python train.py --encoder_depths=[2, 5, 2] --text_encoder_causal=false --text_encoder_mlp_ratio=4 --text_encoder_layer_scale_init=0.1 --text_encoder_positions="rope" --learning_rate=0.00055
Rows from block 6 of the image encoder of a small contrastive image-text model, named by matrix and row number. Rows with one number belong to one channel. Each number is 200 + 40 x the weight over its row's rms, rounded and kept within 0 to 999. All counts start at 0.
Before each channel's rows are labels from the 100 images, of 14848, where the channel reaches its highest value: "patch colour" is the nearest of a few named colours to the mean colour under the peak; "top examples" is what is common among them. Only what is clearly more common there than usual is listed. The data: made-up ball-and-stick molecule models. In brackets: how many of the 100, against the usual share in percent.
# convs0: expand 3x3 conv (encoder.blocks.6.convs.0.weight, 192x48x3x3, each kernel summed), inputs 0-47
# convs1: project pointwise conv (encoder.blocks.6.convs.1.weight, 48x192x1x1, transposed), outputs 0-47

patch colour: yellow (49 vs 0.4); orange (34 vs 0.5)
top examples: yellow ball (95 vs 41.3); small balls on sticks (89 vs 33.2); balls: three (28 vs 9.8); balls: five (26 vs 9.9)
convs0.85,168,256,129,162,207,178,178,202,304,223,205,215,155,186,190,152,253,196,261,204,200,228,206,150,161,254,279,293,184,221,181,187,264,213,221,198,169,221,192,204,194,198,128,265,176,194,177,240
convs1.85,227,158,310,236,213,197,146,238,138,251,180,200,213,193,211,195,207,206,142,208,277,215,106,166,200,190,189,224,154,141,130,210,162,218,181,165,147,239,243,189,210,188,161,164,227,246,198,149

patch colour: pink (38 vs 13.2); grey (33 vs 6.7)
top examples: balls: twelve (30 vs 10.5)
convs0.50,172,192,265,230,306,147,180,245,189,311,269,192,208,263,229,203,213,225,172,229,197,228,161,223,225,300,197,184,190,211,163,207,184,284,154,212,204,171,173,221,177,184,167,174,194,188,197,215
convs1.50,168,179,177,216,234,202,192,131,184,162,249,162,209,225,176,162,183,158,287,240,143,181,238,200,204,189,223,298,215,252,233,187,191,168,136,174,174,192,227,129,173,209,119,226,271,180,185,141

patch colour: grey (36 vs 6.7); brown (25 vs 9)
top examples: balls: twelve (77 vs 10.5)
convs0.91,138,206,150,158,210,292,187,201,152,196,238,179,159,202,236,255,202,190,159,219,176,198,260,191,212,210,149,155,275,189,225,121,211,189,200,173,264,127,133,286,210,231,218,183,197,193,224,235
convs1.91,187,200,172,242,277,230,262,191,276,138,244,226,142,188,174,163,192,274,248,237,145,198,231,223,243,230,261,236,140,230,241,179,241,218,245,146,184,169,196,227,150,222,217,236,197,235,213,250

patch colour: red (62 vs 0.6); brown (33 vs 9)
top examples: red ball (100 vs 64.8); small balls on sticks (69 vs 33.2); balls: three (66 vs 9.8)
convs0.99,157,198,172,235,208,238,161,188,178,153,214,194,224,193,175,234,181,259,148,158,228,271,204,177,302,231,228,178,185,148,158,230,159,240,170,256,138,214,190,162,144,164,209,251,175,114,192,141
convs1.99,195,245,233,147,214,166,235,177,257,246,180,266,235,197,199,213,271,181,252,169,181,164,225,166,126,195,234,193,155,135,133,212,176,127,215,133,242,155,282,252,185,221,186,210,184,233,209,201

patch colour: yellow (58 vs 0.4)
top examples: yellow ball (97 vs 41.3); balls and sticks (70 vs 34); balls: three (58 vs 9.8); balls: four (33 vs 10.2)
convs0.147,170,160,222,192,188,162,200,291,223,256,216,123,142,192,198,224,226,174,243,270,232,223,217,177,116,168,198,281,214,226,161,155,258,256,241,218,151,191,178,191,244,200,200,177,216,259,178,247
convs1.147,272,217,153,212,158,194,168,255,160,233,199,254,169,208,245,197,241,189,127,244,234,249,205,138,226,149,167,127,200,157,198,136,196,138,179,223,145,243,266,150,253,202,167,193,236,177,197,196

patch colour: red (55 vs 0.6); brown (44 vs 9)
top examples: red ball (100 vs 64.8); balls: three (70 vs 9.8)
convs0.29,168,186,205,252,201,237,236,184,133,168,202,219,232,207,160,265,199,247,179,205,252,270,233,148,283,241,218,193,236,132,151,253,141,190,219,224,143,238,212,173,168,196,211,268,216,121,203,173
convs1.29,218,256,140,138,144,268,164,236,240,185,177,210,147,134,244,188,213,140,185,257,148,155,216,194,154,137,125,187,224,233,238,134,196,242,241,132,185,188,216,215,198,198,187,147,191,207,205,206

patch colour: grey (29 vs 6.7); brown (29 vs 9)
top examples: yellow ball (81 vs 41.3); balls: twelve (59 vs 10.5)
convs0.110,201,169,189,210,212,194,201,187,219,217,240,231,119,197,200,219,253,185,198,247,197,246,217,156,153,260,236,314,210,281,216,248,260,212,260,178,140,203,207,187,220,145,139,153,198,251,151,205
convs1.110,198,163,257,102,191,204,165,204,170,224,141,268,217,213,231,191,208,195,182,198,251,170,179,175,161,159,133,187,216,189,160,242,192,192,135,238,259,262,254,196,195,199,218,254,279,184,270,148

patch colour: blue (79 vs 1.3)
top examples: blue ball (100 vs 65); space-filling (62 vs 32.8); balls: twelve (45 vs 10.5); balls: eleven (38 vs 10.1)
convs0.38,231,287,211,222,225,264,154,204,228,229,182,229,227,259,274,191,254,190,179,247,166,133,170,220,255,204,156,127,173,181,222,194,163,175,217,198,181,165,164,224,181,253,230,217,130,117,163,217
convs1.38,133,154,185,123,218,161,209,236,189,202,124,144,173,188,204,205,160,191,241,166,166,247,188,180,219,166,195,264,243,218,157,264,253,218,166,219,179,233,195,168,272,150,197,240,288,243,156,226

patch colour: purple (35 vs 0.5)
top examples: branched (82 vs 54.3); small balls on sticks (75 vs 33.2); balls: twelve (73 vs 10.5); purple ball (57 vs 27.3)
convs0.51,147,212,227,183,259,283,166,240,176,262,192,171,230,248,240,196,168,202,159,232,207,150,241,214,180,180,207,158,257,207,219,109,243,238,171,217,243,135,133,271,199,239,215,223,191,145,196,236
convs1.51,134,239,217,207,251,158,217,135,172,202,216,187,235,227,221,199,208,188,150,262,109,156,198,178,164,190,177,125,199,259,221,212,254,214,189,236,297,131,217,226,227,255,188,213,171,255,163,222

patch colour: green (49 vs 1)
top examples: green ball (90 vs 41.1); balls: twelve (39 vs 10.5); balls: eleven (28 vs 10.1)
convs0.187,197,139,236,195,289,206,272,216,199,295,269,200,147,192,186,177,238,172,165,243,170,221,185,280,142,206,201,183,142,237,133,183,210,232,205,170,223,135,187,207,206,206,149,201,149,168,181,169
convs1.187,241,244,255,253,215,163,211,169,166,172,125,179,275,174,211,207,191,201,250,126,234,179,220,185,249,236,178,202,205,229,222,168,162,155,125,209,247,225,294,161,240,174,168,210,239,266,202,238

patch colour: grey (32 vs 6.7); brown (29 vs 9)
top examples: balls: twelve (48 vs 10.5)
convs0.72,112,247,160,215,202,266,199,169,252,146,263,183,147,181,158,175,209,246,187,210,194,159,216,230,254,204,222,196,187,206,271,142,268,181,221,218,226,153,127,230,154,209,259,212,146,178,178,249
convs1.72,220,227,143,194,212,260,256,274,226,200,275,163,180,207,218,232,176,144,241,260,176,181,143,251,200,223,208,154,190,164,144,234,220,198,192,176,265,179,225,189,217,277,266,244,199,151,268,179

patch colour: green (39 vs 1); grey (27 vs 6.7)
top examples: green ball (98 vs 41.1); small balls on sticks (91 vs 33.2); balls: eleven (37 vs 10.1); balls: twelve (30 vs 10.5)
convs0.130,185,171,204,169,248,190,269,171,191,252,187,216,227,228,220,165,181,244,142,158,200,139,167,208,241,239,196,264,150,214,223,145,152,238,164,125,273,178,129,255,149,193,224,163,240,149,213,170
convs1.130,186,237,209,165,156,260,155,213,166,208,129,162,146,213,194,198,241,137,216,222,147,179,238,154,190,183,223,193,279,224,144,188,223,230,213,189,218,180,256,130,270,134,126,233,261,177,189,184

patch colour: brown (34 vs 9); grey (31 vs 6.7)
top examples: balls: eleven (26 vs 10.1)
convs0.25,242,135,211,233,242,129,244,180,219,176,169,245,186,169,125,150,249,204,239,187,241,234,200,175,188,203,176,253,167,240,168,240,169,185,235,168,136,214,264,173,183,143,149,159,259,270,174,166
convs1.25,215,257,192,255,133,182,145,265,219,159,246,207,229,229,228,193,175,143,182,196,149,196,213,100,217,223,165,160,216,124,218,166,240,203,214,226,157,189,247,176,253,247,241,288,197,169,211,223

patch colour: red (82 vs 0.6)
top examples: space-filling (88 vs 32.8); balls: three (81 vs 9.8)
convs0.75,149,185,173,228,278,223,241,247,182,215,240,205,157,265,156,197,199,246,233,278,159,225,264,234,218,212,213,160,223,200,182,147,219,269,223,248,188,177,171,223,178,179,212,313,196,145,190,246
convs1.75,189,229,219,234,214,191,178,255,183,161,177,252,237,173,155,157,212,192,197,226,165,218,278,175,160,172,194,183,136,169,166,264,197,231,286,148,161,239,223,170,140,128,240,109,193,251,197,225

patch colour: purple (48 vs 0.5); brown (43 vs 9)
top examples: purple ball (100 vs 27.3); small balls on sticks (78 vs 33.2); balls: twelve (44 vs 10.5); balls: eleven (35 vs 10.1)
convs0.101,190,181,252,206,152,252,183,212,220,230,288,154,153,140,266,185,202,158,176,194,249,139,198,214,198,212,182,181,168,134,222,163,170,150,255,163,216,101,146,197,189,245,254,174,244,177,212,225
convs1.101,182,229,156,213,164,277,213,162,186,138,241,157,190,224,183,185,192,184,236,234,179,130,145,171,207,115,184,247,172,239,257,188,256,211,149,214,211,231,234,159,186,242,213,293,160,133,239,187

patch colour: pink (36 vs 13.2)
top examples: small balls on sticks (86 vs 33.2); orange ball (64 vs 27.7)
convs0.186,130,221,216,140,236,241,215,193,221,219,220,138,171,234,275,256,212,210,152,237,201,148,170,196,223,266,178,221,302,194,185,146,206,242,148,182,257,186,139,243,199,228,232,175,195,143,209,243
convs1.186,264,269,155,157,159,203,206,233,190,207,192,268,160,145,131,112,155,198,189,154,150,192,203,241,212,206,245,151,204,222,211,210,252,148,185,166,197,147,171,249,181,206,237,209,161,158,271,149

patch colour: grey (42 vs 6.7); brown (31 vs 9)
top examples: yellow ball (66 vs 41.3); balls: twelve (46 vs 10.5)
convs0.68,226,202,165,207,240,197,175,171,170,177,285,173,198,181,236,162,228,152,185,164,268,193,123,290,210,194,194,212,114,174,155,198,142,181,192,210,224,191,158,192,118,231,211,158,228,135,187,134
convs1.68,190,183,229,167,162,242,230,196,208,223,184,206,179,185,177,146,148,235,163,151,143,168,289,170,176,158,206,118,187,209,195,212,179,236,219,109,215,138,278,266,194,214,214,198,207,237,209,291

patch colour: pink (38 vs 13.2); grey (27 vs 6.7)
top examples: balls: twelve (72 vs 10.5)
convs0.153,181,242,165,232,292,226,243,220,205,207,266,173,194,195,206,200,180,246,167,201,139,176,262,247,219,220,208,113,203,214,149,206,249,234,116,195,233,167,181,234,147,249,217,222,129,213,175,268
convs1.153,196,149,283,190,239,138,227,173,154,136,190,220,162,184,124,200,183,276,201,142,173,237,260,231,209,242,197,221,184,240,145,241,166,152,241,176,192,220,253,216,141,161,201,192,232,251,232,150

patch colour: brown (36 vs 9); grey (26 vs 6.7)
top examples: balls: twelve (68 vs 10.5)
convs0.66,174,151,185,229,190,211,218,200,206,276,191,146,157,175,184,263,191,231,169,215,174,179,172,289,301,167,195,150,153,222,190,147,174,200,126,207,230,168,167,199,177,221,268,268,238,242,247,187
convs1.66,205,182,271,130,143,198,164,211,214,158,234,256,200,217,211,181,220,155,241,174,133,137,254,148,111,240,245,258,195,235,237,162,215,167,239,187,216,228,209,143,159,260,154,178,204,161,219,193

patch colour: orange (35 vs 0.5); brown (28 vs 9)
top examples: orange ball (72 vs 27.7); balls: three (33 vs 9.8)
convs0.49,168,273,226,187,193,304,205,227,141,171,243,164,143,222,251,213,176,180,126,243,227,138,220,180,216,198,174,157,242,172,226,188,216,224,241,186,216,200,111,219,213,245,251,127,213,155,191,223
convs1.49,235,175,210,195,128,222,143,246,123,198,128,216,241,233,240,213,217,141,174,186,231,215,208,157,205,164,141,203,266,168,158,222,131,154,127,227,222,259,229,147,261,190,201,204,228,190,220,153

patch colour: blue (90 vs 1.3)
top examples: blue ball (100 vs 65); balls: three (93 vs 9.8); balls and sticks (67 vs 34)
convs0.134,173,241,170,244,207,187,143,233,207,213,176,211,206,310,262,202,258,183,177,255,157,163,168,212,255,194,200,174,115,163,209,179,211,187,166,214,164,199,162,181,184,206,325,214,142,166,186,196
convs1.134,199,137,132,201,172,189,255,156,191,138,133,124,202,175,209,192,225,139,162,268,238,163,220,246,276,188,141,217,229,184,203,207,200,177,139,152,120,235,260,220,194,208,179,214,211,165,223,213

patch colour: yellow (30 vs 0.4); orange (26 vs 0.5)
top examples: yellow ball (98 vs 41.3); balls: three (53 vs 9.8)
convs0.140,193,239,187,161,160,197,175,308,306,206,242,209,144,176,238,189,245,174,243,241,248,271,156,135,173,223,228,265,217,158,183,199,206,220,234,225,143,218,239,190,230,235,206,166,232,211,234,203
convs1.140,233,184,123,162,160,239,199,136,110,148,223,178,220,252,224,160,142,137,184,183,136,270,197,203,165,202,254,201,181,263,138,171,156,141,198,181,234,252,224,172,199,167,203,175,183,197,181,216